From a checkpoint of a small sound classifier.
Model: 2.55M parameters, log mel input, arch tdnn, norm batchnorm, activation relu, depths [12], widths [320].
Training: batches of 512, held-out accuracy 98%.
Data: trained on chords played on synthesised instruments, 52083 training examples, 50.1 epochs.
Rows from block 2 of a small sound classifier, named by matrix and row number. Each number is 500 + 40 x the weight over its row's rms, rounded and kept within 0 to 999. All counts start at 0. Numbers have three digits each.
After each channel's rows are labels from the 100 clips, of 14848, where the channel reaches its highest value: "responds to" is what is common among them. Only what is clearly more common there than usual is listed. The data: chords played on synthesised instruments.
# conv: width-3 conv, dilation 2 (model.blocks.2.conv.weight, 320x320x3, each kernel summed), inputs 0-63

conv.39:435511497491513469515527465597558508464489535509506452569424459440489449519533490567452472398524504476496582502459547496509491464500484470508538530527504488491451498476482485586504528491539463
responds to: the note C; square lead

conv.155:465411524546487523560471460537433475538495525527508465510504424540489534513508540526471504452434474473485464522522504490442424487540507465594510467504464519474500521517520491573469424478484511
responds to: the note C#; vibraphone-like; dominant 9th

conv.122:525469528506453465513449516515493491569483509439467566505470522419466468417454513513452491494512447444432540507456506522547537488515486492489519482493430532468420517464492487516532448570501499
responds to: root: F

conv.44:490569459575586462528461484439519552553470441490514529529489437466491475503526489556479517466441502532492515535441474557450516588461475464473478540483501452523512534510488509496504517523521495
responds to: the note F; square lead; root: F

conv.179:446508531560504546447513452495484465525510450424448495599533500486452485544432537454555501416477544500471456539538429519502458593456519479492559501447464369480539496424472451567404413482504498
responds to: the note A; arpeggio; playing: arpeggio up; root: A

conv.318:559423499498506488455459493465501474565460505527514437491456504534434505463437510508548470429460472524495421441463553463515467499393507447533519467491493462495498525513458588456420393493465476
responds to: white noise; clipping; text has "clipped"

conv.208:489500517506446450474443447541555478513481501486514445543464439526553498506470553482494538505506502505449459513482549408514513549527535537526485521500578480395406527482440515514501424491414473
responds to: the note F#; the note D#; the note C#; text has "dominant"

conv.56:464522390478546525474443512438556464538466524483548473544412525554487446484497508529505527472526524556508524467432483528533538473520548508501504522498498493500539503496521451454545479511457515
responds to: the note D#; arpeggio; root: G#

conv.218:500506458441522518552514436536459492530445440450526522631513487502541495434475516521482461499452477473518487474440526444492528479487500600380532565477567458524515518470518474546546581530577512
responds to: the note F; the note C; root: F; power chord

conv.234:428475510445490607451486504483507455487444493486494487450545514510469507517487550559489524479449479501557492457499518456436499464533513482551470475524437533422487529604543521462422440524480478
responds to: strummed; clipping; text has "clipped"

conv.264:514526512506527455530552507514480457529475482494505455513518512522497495498499484451492446505525452463501442479487562539480557493462502445454435388445522484475483529512463486478506526471466476
responds to: the note D#; root: A; sus4; root: D#

conv.49:564528508530511468501509483520459476544517525514478461488438504510499503519562520531502608536522537425502471537473545503505540491464544528544509456453540513528434512530507581469529559504481545
responds to: the note F#; playing: arpeggio up; root: F#

conv.109:519477472542514438449469476528512496487526488476447529497452471425502507459471570471493339522554460412558483434614502535534512495449550447483513448468480468471523478514491488517504439520475479
responds to: organ-like; marimba-like

conv.162:513481494445468515516478533515532556493463538534459475468498535437478526469431593487478506498520485431515508521530404518402485429492452476488503588502505453488603497546524495477540465447500428
responds to: the note A; vibraphone-like; root: A

conv.165:485416451499503543457529499516452506503514468542522556423509465505478440424476544518503482490538521519522480495429532508482500403516468451533430529527511545512460525574580527477481484440467492
responds to: plucked string-like; clipping; text has "clipped"

conv.0:574461546489523545484456508528595549504489514495531453512504418485492543537452521485546501510467546513518505398476482544447510555537514502488467479500551432509471457544497475503549421531503546
responds to: the note D; arpeggio; root: D

conv.187:559539514511471503495467509476518471480496528443512558538547530510423511429539522463474503556562427506432542600540494487417515543520520504534542437463501490491538507467542484507527494557495506
responds to: arpeggio; playing: arpeggio up; square lead

conv.106:427453538565482497487518484591502486486490527552541437504483489549475470520546569534544537519403478470509482436556525458418542487481515499507520450495433482364502496540453510513474508497519524
responds to: the note G; the note A

conv.258:507449472449463501490507519509477493570496512519538437464425517507495459565487593525477465418504480442496536573506466468551533488454476492477568434452468476481516528549563453454517445529516436
responds to: arpeggio; the note C; square lead

conv.143:459532602478410512499452477516523502535393509530515606531549619481532485488495465500521478433477416479486500508496552452505433452497439528497470528477509531440531462495562570515430506496505523
responds to: the note E; arpeggio; playing: arpeggio down; root: A

conv.268:565516410504521497470481522483494431548585414514543539482552480458469504519563503470494535498465554459538477477472507554516455519526563461501410462475496472462481485547457489517477523462443510
responds to: the note D#; power chord; root: G#

conv.128:529515503467523524549494472586555507565466432366483514549522421468477400366533455447466456479483443515520511506520502489561502581494487510497528498498516514501443481503482477498556474492554478
responds to: the note A#; square lead; instrument: clarinet-like

conv.32:455536502522496496477455484503490550487454478446482467564454506527489535399505510457466483475467460476494501457489536469431555546550530489471539525558532476527480585508571505483536461522548470
responds to: the note A; playing: arpeggio up; root: F#; instrument: organ-like

conv.100:381527523528496513562447522468572532528447499520511469490446500461461509438472516483509449458444523464545488490591508468504532481457580355588471484530459497435481522525487493500518446485546508
responds to: the note G; arpeggio; the note C; marimba-like

conv.88:444496452491535482502504529430552573483553422462560527479578484460459469501487460523513508501503503507480533571595490506445477480562534489435500570490518517541544450506494506518508549565501483
responds to: the note F#; clarinet-like; square lead

conv.123:540530568474512474494467477461446445467522488510512440487394471537476460474505473468448512487579556525462503547498498523491555453467520497527441499523441544516541478496524459517515491579495537
responds to: root: F

conv.68:527465419500521500479460564499588473507470493434505473540510533531478487508461537603546528422508542409483474492465495515520537534460524515565417509537508471489456459543447471477455490517452508
responds to: pink noise

conv.275:443492555542554522529562499413494449452490491539520471494494507471511441521497434440484494462491492459457522558459496448453470484467437516459476421416556571483503510488491483526535481508441496
responds to: the note E; arpeggio; root: E; root: A

conv.319:482464504492462498468537513572458497496483504507474511414542504475478483517478551423412477401547514458547491486498549460481463454524504520541559530532498459514457494434518466456467473524506402
responds to: root: E

conv.203:517505507573517431577495506513543528478524512500504476489446437506542483498481515527486454552502511405531507491499509523494513494474490460532475465485507521457548555515424525507576452505446530
responds to: root: C#

conv.10:529486490487455514471484494544503402529459475492577469528539403506454543487492494530457526499455535522530538575500521492450506531445438522572511483560542445431424454482485468562456511506485524
responds to: rumble

conv.201:490537444509524517485487526514572476467477498515566469469510503470470439539502554514488516488443509533478498528475503540487501547516453503489454535482564443384518530499385503511452482504520483
responds to: white noise; clipping; text has "clipped"

conv.31:529507531515488517485529491520559455509510571486514453487427539455513556570461521395498490480536552496452473459508474405463515505565588557508496481502479501486528513535453570464486469447489453
responds to: the note B; vibraphone-like; root: G

conv.131:589484521478486464546494506434448539542447447488545494572468475476515526378504461494512538510548445433498508553476500517529510567531532539501496446459529490476458454485492492486518533562469458
responds to: square lead

conv.72:551479476497483518495535456451453470568520544511498501453468535567517439558461566603475541430514502536461492489414554509496513585516513387464438526503486472511478535498491516496523460522454496
responds to: the note A; root: A

conv.170:510477521512524569468482571554485481481466425459488540528478425445555497469508513522454445531544453528447497520487515655474446494507472481412547523510506460543515491445498535557435505533504492
responds to: the note G; clarinet-like; square lead

conv.22:502497489524460500429496449517517485508471437537497476465506457475474497500487475491483500469474500579442503489467454485517530564490440479488410533445428485561508490545570443478472439504490521
responds to: the note G#; clarinet-like; square lead

conv.47:516509498521565472526427486484523518450591539516461518502453480524561532509561455520521489521539534448509515518529467567536481516565531487517436472526502554436573522519482517482546466512487493
responds to: root: G; marimba-like; vibraphone-like

conv.25:521490473518559446402497461490472462491476431452505445392521441508428556489466466558508488445420608527508572534502521461469522516457491495490553525455524593483495469486434471540505550516465470
responds to: clarinet-like; power chord

conv.60:461554527556509465516401437479540498534491493501426522518567492481510523506443441487547550480475527519543427504495540578481467486375566479522467564554523522458447516557473591460554507457439514
responds to: organ-like

conv.115:525548469438491516429493459456572503521506557477486518426532532499542470507529426510522537485523521501504532487498511452492538459469537422547418461516555541519563407494472505377536479537442527
responds to: the note G#; arpeggio; root: G#; clarinet-like

conv.310:534509460526479552469495496531568514452535507573514483436509437543451535524504511523461507566459503522469438482540461478430471498461476493486514526491467491529479523522531516482464434373436515
responds to: the note D; root: D; clarinet-like

conv.134:486470524462520446497479426639538493425454521519508507495490455467511477491465494454446501488492610536524453455499502497501468512440469483488491465515580535539480478527478529527580423427474462
responds to: root: C#

conv.164:557489519469483506551517537524532423513445520503501508426574494462440491448512448500482523554460529521499539507474490488520527451506466472497536506483525501523472461455526432470577519494521495
responds to: playing: arpeggio down; square lead

conv.261:514538460516454495639503515523534579566574583514509591534515537507486520482482478496562536533501482431535529458481447520558544446490561502500588505542471514487531519501519484451580513522515510
responds to: organ-like; power chord

conv.307:452517536507582544484585544543499491503492481584537557439511523485437547531506528544492501467447571535497527528473534529592451495525491534559540528455487611435466374503474530549436533544489503
responds to: power chord; root: A; instrument: square lead

conv.79:488480524455519519501517441483470431470422551463577456488542481481526528513467563485468466511485515580510495499438519511513522542439462557479472471517464531503479481544455506486456444482468506
responds to: root: A#

conv.62:547439543469525510487448464497586613521552513509505479484476375480463633534502510552519491504532539482478514437509519492402488529544561488468450506570519439541458537451546485581476465508523524
responds to: the note D; arpeggio; root: D

conv.199:509465563578551548454491497499465476476538499489513502509529454531478492505429502572519570498525557495482500476527509478522465456484494465535517469455532465622485469558415579484441558394507539
responds to: the note E; arpeggio; playing: arpeggio up; root: E

conv.167:439474509475543506408468551526496533480528432483463440542432513567535537484487478499576485418509510444499491526521456535421516483536541503538465471460461498464486501464528511476417556476505485
responds to: marimba-like; vibraphone-like

conv.82:481546501505488504463509511578523536440473486584450484476502450478383529487545512429499444509474520487408496446467485482546418487572508549548446560542440444413511462449521495522441453540529411
responds to: the note C; clarinet-like; square lead

conv.198:534535535508434554442511486428477508557524545466521514475500531491532518541475558494455492506631500571506515515405520543488536531531418431536432448523507516577525459500489494450484530480469508
responds to: root: A

conv.284:524510525496493463450534433539503503501550487373535451533416470589509467476519497519458545467552488484454447500511466491494561500485505533525478555510430474452571545449493523477366449492487482
responds to: power chord; sus4

conv.182:508529477538517513496496455489518560509535436583506545510450529472526382481489565532464520465500524390462427487513505531509440521384494514516547485511562446491486496551553518485497577440483519
responds to: block; marimba-like; text has "clipped"

conv.308:395492513478464514541465570507601484530499520496430484511548496479513498461509488507464430461453541404425482567574522507516544443517522419468547494472450427490465480462508517509500450473528529
responds to: the note G; arpeggio; root: C

conv.295:468482381515583548450511476437531468530569543509520502498394438534516543511528524500488424482560504518527519432446469489527497506581533461545461510514502473509592531520445463446512480477442431
responds to: the note D#; root: G#; sus4

conv.166:488464526490526509486547452466485536570579476389502471496442437558487517493484501548491535485470491497561467454476547445512421480493535511538503478479523448451498475550473494505442460469491531
responds to: root: D#; square lead

conv.21:462354529457516475495488504539517490462505476564469508488503495514481506595483524518516553523483520493551435455513477505444461524446558522549502511501576502521498495602511503516491524350489457
responds to: the note D#; root: D#; square lead

conv.94:465543457581523600579502477475482535476498504574519529524569539473504497514502530546497534479443513602512509522470534519519466473459511497514528476499505489508420491503541532472483535466468484
responds to: mains hum; clipping; text has "clipped"; instrument: marimba-like

conv.35:547470525421524511449559487570504436458464487540529501520460472499426544447508543464527534572506484444500560540425539459470521465531493543478548498455543504482449486429533484530508437517490478
responds to: the note C#; the note E; root: F#

conv.140:450492541414490515592452514467568541516504505537551488471528532505468507427477513512503520535425457463512471463476538500507525456552476556510464442501463548454488471421516507440548460492501511
responds to: arpeggio; the note C; the note D#; playing: arpeggio down

conv.33:449527539509542563501472539476481466483467397505558456526454472498510432473494548441519551474503522477472527496502472482413540437541546504540452469388521529594458482493521549483524497493496545
responds to: the note C#; vibraphone-like; marimba-like

conv.193:528491486415506537552542496455455506527439502469512496506545492531542503540473536607469497528460489517533612562475495540513511506413486513531490487465474532441464471548465504495542510621555507
responds to: the note B; square lead; instrument: clarinet-like

conv.248:552478485497491518532522466494487425533471545463545414517535556484524472497412496473482519479486469564509490449440533455435496487511489494481502502504522515427483549490499541481494406523446437
responds to: the note F#; root: B; organ-like

conv.71:510571507443452502467556462511498436477489524521554477566515554479487512524535545476540528566509457539510507573577507537476548538453482526452459510559510561451557546557461457441472442490509530
responds to: the note A#; the note D#; playing: arpeggio down; root: D#

conv.73:420510556475533468581480456530552487516490460513459464485465480504467500459494568517471413494444516497559487471603509407507526520423545438594469467498452464458446545540530543506540465448459532
responds to: the note G; marimba-like; root: C; instrument: vibraphone-like

conv.59:451475460486528590489541458511443491488504529501468498507487487487454502508537529420479492525445446576535504553488554498472505500465491527500510558549513511501470449531609520453547509528507458
responds to: playing: block; clipping; marimba-like; text has "clipped"

conv.253:492508556474605443406600514490520438527501487492503536530512508522413498535512515528417464516495479479484567511524569469481527436504492466523490513497516489480413473491462510505465462559553475
responds to: square lead

conv.241:486540501510589526509448495610506486435454519500470477531492467500526426513490485413489540504479473502426484523499529433496463527453544510525502465488525445430479576476422516520476517497547532
responds to: the note A; root: A; the note E

conv.30:493490507477508512537421513543489488447458548512515436470500465493521416485437507482499518549508442477420501508488474482442560486458477524443471451443531463520465591469527466485523515488532514
responds to: the note C; root: D; vibraphone-like

conv.205:496520546481426548572459509447496454526388502497493529519480503468512481456474481435495489532522482536517477514529474567498509502442503500496459449470526481531518498487540534518634450539576505
responds to: root: C#

conv.5:492470479499473503587500465448455487576480555451527518506534538505491482474494488624453506489463483397472558539526502530505477551513490546511496520507551502511481548498556485549535571567554513
responds to: the note B; root: B; clarinet-like

conv.302:497500498477479481516468503440494447498525519543494448489383551484496554499553509481510518559480526463475495437521477457435484461518507503510494463504560466503467493428504468454431474429483518
responds to: the note B; the note D; vibraphone-like; root: G

conv.153:508547514494473445536518524511559481518549524518489569523473590509464542537493446532544488495507507485555470426551554505512392507451556503468522479508503588493456503499450500516527501489480555
responds to: power chord; instrument: organ-like

conv.63:537469500535477435543545559498554575468524462498507449486523485520440474463481502605542505504479491559486446469480505479517490454446495453501533485433517524425462522527554528497564493477452522
responds to: the note D#; power chord

conv.246:461518530534469432536466529475564491556485514485514460556473505486503494519511578490525503427477477519509505460508497496521385544488437488494416473514476462485482530564477516501519425495451612
responds to: the note E; root: E; organ-like

conv.233:430505489533516493463495535504504464472484493497502497488471462478480436526566504523511524467448512459473472526529482588414508489514562545416441449482470448490441530469554490505505508487502479
responds to: the note G; clarinet-like; square lead

conv.250:481519492502490502560542468516433479494455530486563457495570509491537476521486573512510554460399524465559503563537474456551565559480492613541534587548427539465513485507528538610530515497559503
responds to: root: A#

conv.7:435514533508502470519450454548544452509509500525550426459510573497537520465504533474500492523505500477520483516482454566471481475489496540531489439477498508450488459541434532474552418478412510
responds to: pink noise; clipping; text has "clipped"

conv.101:474572488484484569479496488453537473565516482449525540533481492524424515489506553529509503491465548496555572503465477516543460519459440525487494487488520457489473436504510442575430470511462545
responds to: clarinet-like; square lead

conv.272:461532493462528469496525398470431441615523457518509513478443491537462520495443538466569522506527519511538548466436494446523560509434519428487499503461521556476457533538502439513565477551508455
responds to: the note G; the note D#; root: G#

conv.191:454450497487482493607503499577536483594563476510425409482564445523453428496461502463505522548473516470475475476503529497529462506455528422520525459474526500564465540547439543502621539470491475
responds to: the note A#; root: A#; mains hum

conv.289:523590507523513547503537489523380562469512478530470589514396495456525434446524431449503505447539491540544508505516512523492487461501464518505451563475532494509512521524475518508421466489531463
responds to: arpeggio; the note F; playing: arpeggio up; root: F

conv.245:522531460436476498511531551456483522490507438494528444461541493452509413442470540550507501379506482448511457505528455468507516464521505529484423427512475526461520462579565510481535545532392433
responds to: the note B; the note G; root: C

conv.129:525482455551491494461449487586534499500480560495525498495514492512467432519475508503528537461470491462509516461448472435416517510466471496534462525532469526553531524548408530501468447416578470
responds to: white noise; pink noise

conv.64:545537515488571489538513483490490380537539519408466512486521455459471524481468485562507475473528456511523536506525536471516602516483520537523536518499480494519439531522518520514530488573553464
responds to: the note C; the note F; root: F

conv.173:506502489420478536530427543556533480457431481587531535490455496570481464529544558498505476520485514472502433533539531497446484468547477524493525517496588544527407432531388521467551460511508514
responds to: the note B; clipping; text has "clipped"; root: B

conv.148:470519513498526466558532532442438432553454540505561531509506541435530534519516510512468544505547483459482463553508470493519467444482521475462527443454466467543489468563503491479468482444552506
responds to: mains hum; square lead

conv.92:545457538497494466470479506513512475483556535498520479549404524493493452485505538549533518499490520436539506489541532545523449463543523554461496453548605483476482410536557456567521551473429544
responds to: vibraphone-like; marimba-like

conv.178:455544470462478573473502477528432475492519477482500576537470523536483456472551439451471512511565523499473478491539451441520531455485514527502534496500478528500529465530512514465523518454536452
responds to: playing: arpeggio up; text has "piano"

conv.287:575475528456503496512487419446501475498480473504550547490491487544493476526496550630571501522476432494487542530482565479394452434474499549513479537482500543499533546496497470457498649514438569
responds to: the note B; arpeggio; root: B; clarinet-like

conv.266:505465580461504574473448515504537516438526494523527464523462470550569486499513507472528511504522515529523542555421578430447494505564515543564495453499519453484433494563520564555471481536544558
responds to: the note C#; root: C#

conv.150:521512509438546542457414553564535488476422435499483481488532539521489467518423485453515462530460508514492484489523513461467518495458526451577535523520506470570474399538538529545478398494477491
responds to: the note E; arpeggio; playing: arpeggio up; root: E

conv.192:467499554545537497485478537453490505528540424501532461564403493563455482494500504529483486489525470498483433451530476554441511554473482522433507467453458518437595541446493494489508538506405577
responds to: root: A; root: G#; power chord

conv.243:498549532508522461522499523517507515506451450510482473436608465464469466569468492521502520543445497464502480514546495534506491492455508501536570483457507500422447449578511494499592480515437577
responds to: the note D#; the note F#; root: D#; square lead

conv.221:493519511458491470519453508500488486463419473551487494555496567466456492470482406488530480503508405530472499493514468502475502466505482447507538500532480479457563496454540499455496496526551506
responds to: vibraphone-like; marimba-like

conv.238:457512492538545418445480484552538550511552467486537430463513422506462456569554534577413484420486551448422541520520471524453541423500515422560486545469508488523489461515452487510485441499455561
responds to: clipping; text has "clipped"

conv.317:469461532525507493458506582523528462499561448439457472443475467510491527507448480490509503487503563479539519457511498454527436475509470452508592508481547456477487435487483503572430506537438514
responds to: the note E; the note A; inversion: root position; root: A

conv.188:437563464549513500497473453586444499488498418531478550451530475532547539578516510502464470520503448511426578513433539530515469559509493504534561495431514402478490480513543480559507493488493529
responds to: the note F; clarinet-like; square lead

conv.38:439476486489505500521438471505511534475480468521484517502507485521476454526470513520535435484524517488478538501508546495468483473455466497439538538475515466479443480544509473499530527526498480
responds to: the note F#; square lead; instrument: clarinet-like

conv.124:491410456450504569524563481518545468460453489504460537491543524481487483531469482497509518499497471562500496528476516521592456517501433478514502504458500570515418514576505487475533485484550572
responds to: block; harpsichord-like

conv.34:471531505556470539502583573558488453509515545433468476427529456462513478532554497492460442515445393457472457484546504545486547520522481564526526483560483460469462484532516532544464491504504475
responds to: root: A#; root: A

conv.172:515498470480444558472495545501501472513544495457459455509525517524462484490567527545570461508502438493511481457513470482562476537559523457547528473455515448513468462450548549445494516565517474
responds to: marimba-like; clipping; text has "clipped"